config.toml
arch = "swin"
color_jitter = 0.1
norm = "layernorm"
conv_stem = true
loss = "l1"
optimizer = "cautious_adamw"
l1_shrink = 0.01
max_steps = 7400
batch_size = 256
epochs = 19.4
Rows from block 10 of a small model that predicts nearness at each pixel, named by matrix and row number. Rows with one number belong to one neuron. Each number is 500 + 40 x the weight over its row's rms, rounded and kept within 0 to 999. All counts start at 0. Numbers have three digits each.
After each neuron's rows are labels from the 100 images, of 14848, where the neuron reaches its largest size: "top examples" is what is common among them; "lies over" is the class under the peak. Only what is clearly more common there than usual is listed. The data: rendered scenes of toy objects such as cars, trees, mugs and chairs.
# gate: MLP gate (model.blocks.10.mlp.gate.weight, 384x128), inputs 0-63
# fc1: MLP up (model.blocks.10.mlp.fc1.weight, 384x128), inputs 0-63
# fc2: MLP down (model.blocks.10.mlp.fc2.weight, 128x384, transposed), outputs 0-63

gate.253:416454500490522440506502503590516497581497508498480541477493516507579453498464471501523463470511483532523494495489477516496502538513511474471526529470543474521518498473509496540493555442652490
fc1.253:518509494512518541517441491451476489493503447507430500477509436475554563504536498491488480372533501497449479514513485504544518464519480503548427486566469574598564488511492496490508409483455454
fc2.253:491480556487510513454547491487487483443535506519470487505481469580558511468449503529501484520487503490470484528506516492443505498477501525475497489601505446525484546426451553516498497590484484
top examples: barrel; largest object: barrel
lies over: barrel

gate.15:494460501500496499507525494416486500454494481471476504500510500470498449486469499496500546502499511479490480506494564508400507534477496516523475459492624505488480502517487509506483476486496573
fc1.15:495547510497371486492524489556505504489500571507490461525502500506523542499552523492486504457602505522511495521501469505539566482501470467497518519483428486510502499522516500505495660567563483
fc2.15:499524546547588480505520503510506494438443447579392452514488504491499505481498502492520516502501456501504544558448507547508580500437505490485590485442493491490478510505503503571537512483509569
top examples: mushroom; largest object: mushroom; tree
lies over: mushroom

gate.264:462493548500588562492496497514553518512488472497411466488502496498465417478449459499555496516518498506550494486512522463500530479533575559490510366496538500502481508472542523490457532556553479
fc1.264:527491520500386518502442428581507445505546484436470508516496495501519522454519484498444503491470516475501492534594497510506537467472494466512465500493532586523495498512520496501515496484505598
fc2.264:505505486500593500491522556481499465457456499485503530536508517516497379505494502534500478516499482500548514464498472494521535477378525508509499515562484506463494501457520501495512553503646496
top examples: barrel; largest object: barrel
lies over: barrel

gate.182:503607488507514480556423483507506512518507488498496400520491511501399519504523487503484497539506467500499476472496491582532463477593545524498512504551511419492503581495436538504493437489510453
fc1.182:539541553506543504500484494530464521419512532547515537477496479532489485504422532481469529470505489512518484502494470426523478500444477459458529514550517622462500458517492497499511492456486440
fc2.182:494488613497518443509469419466425504488422528547490508501488517519485477406479499486483553511544523484517469466497448493540518459480492507472477500491511498438481437501507558500461577558576540
top examples: barrel; largest object: barrel
lies over: barrel

gate.159:510474531459581475508478522499502441521474432423501523481508501527454331511555436495477544494563525535517505509506517519427516473504499605506570471580478481532492567500497468584495511508492540
fc1.159:477459496484507395498497514523514469519514416485505517587474524498451502507538492494593481495509489504480497472472495575449450596458432502538493486514486457413505525504498500500465467367450437
fc2.159:487443511490563407499521468447494496504508519425503451493524502462455485536518492501520504493513486502502478510515473585510460480506465547505377502490658441506498529500557489537498408451459529
top examples: light from behind the camera; barrel; largest object: barrel
lies over: barrel

gate.248:450499593500325470544498496513503528557502610467412499508451552501504494500502498498500466552500490500502499566494505513485500450574495494497492508462535452551528480630531558478469507512519557
fc1.248:477544638500500454494391499541456562532497508444509489501371523519500497561500497496510503545466466497499504508485495498509433441504499465502493645448503478527571504511476517506498528495491459
fc2.248:497505512493484488429504500417501500483578488471523500572539509506561465642558494538512446482499495507620554494501454537528451504501481499470497488496480545524500496505522493489490473519504457
top examples: arch; largest object: arch
lies over: arch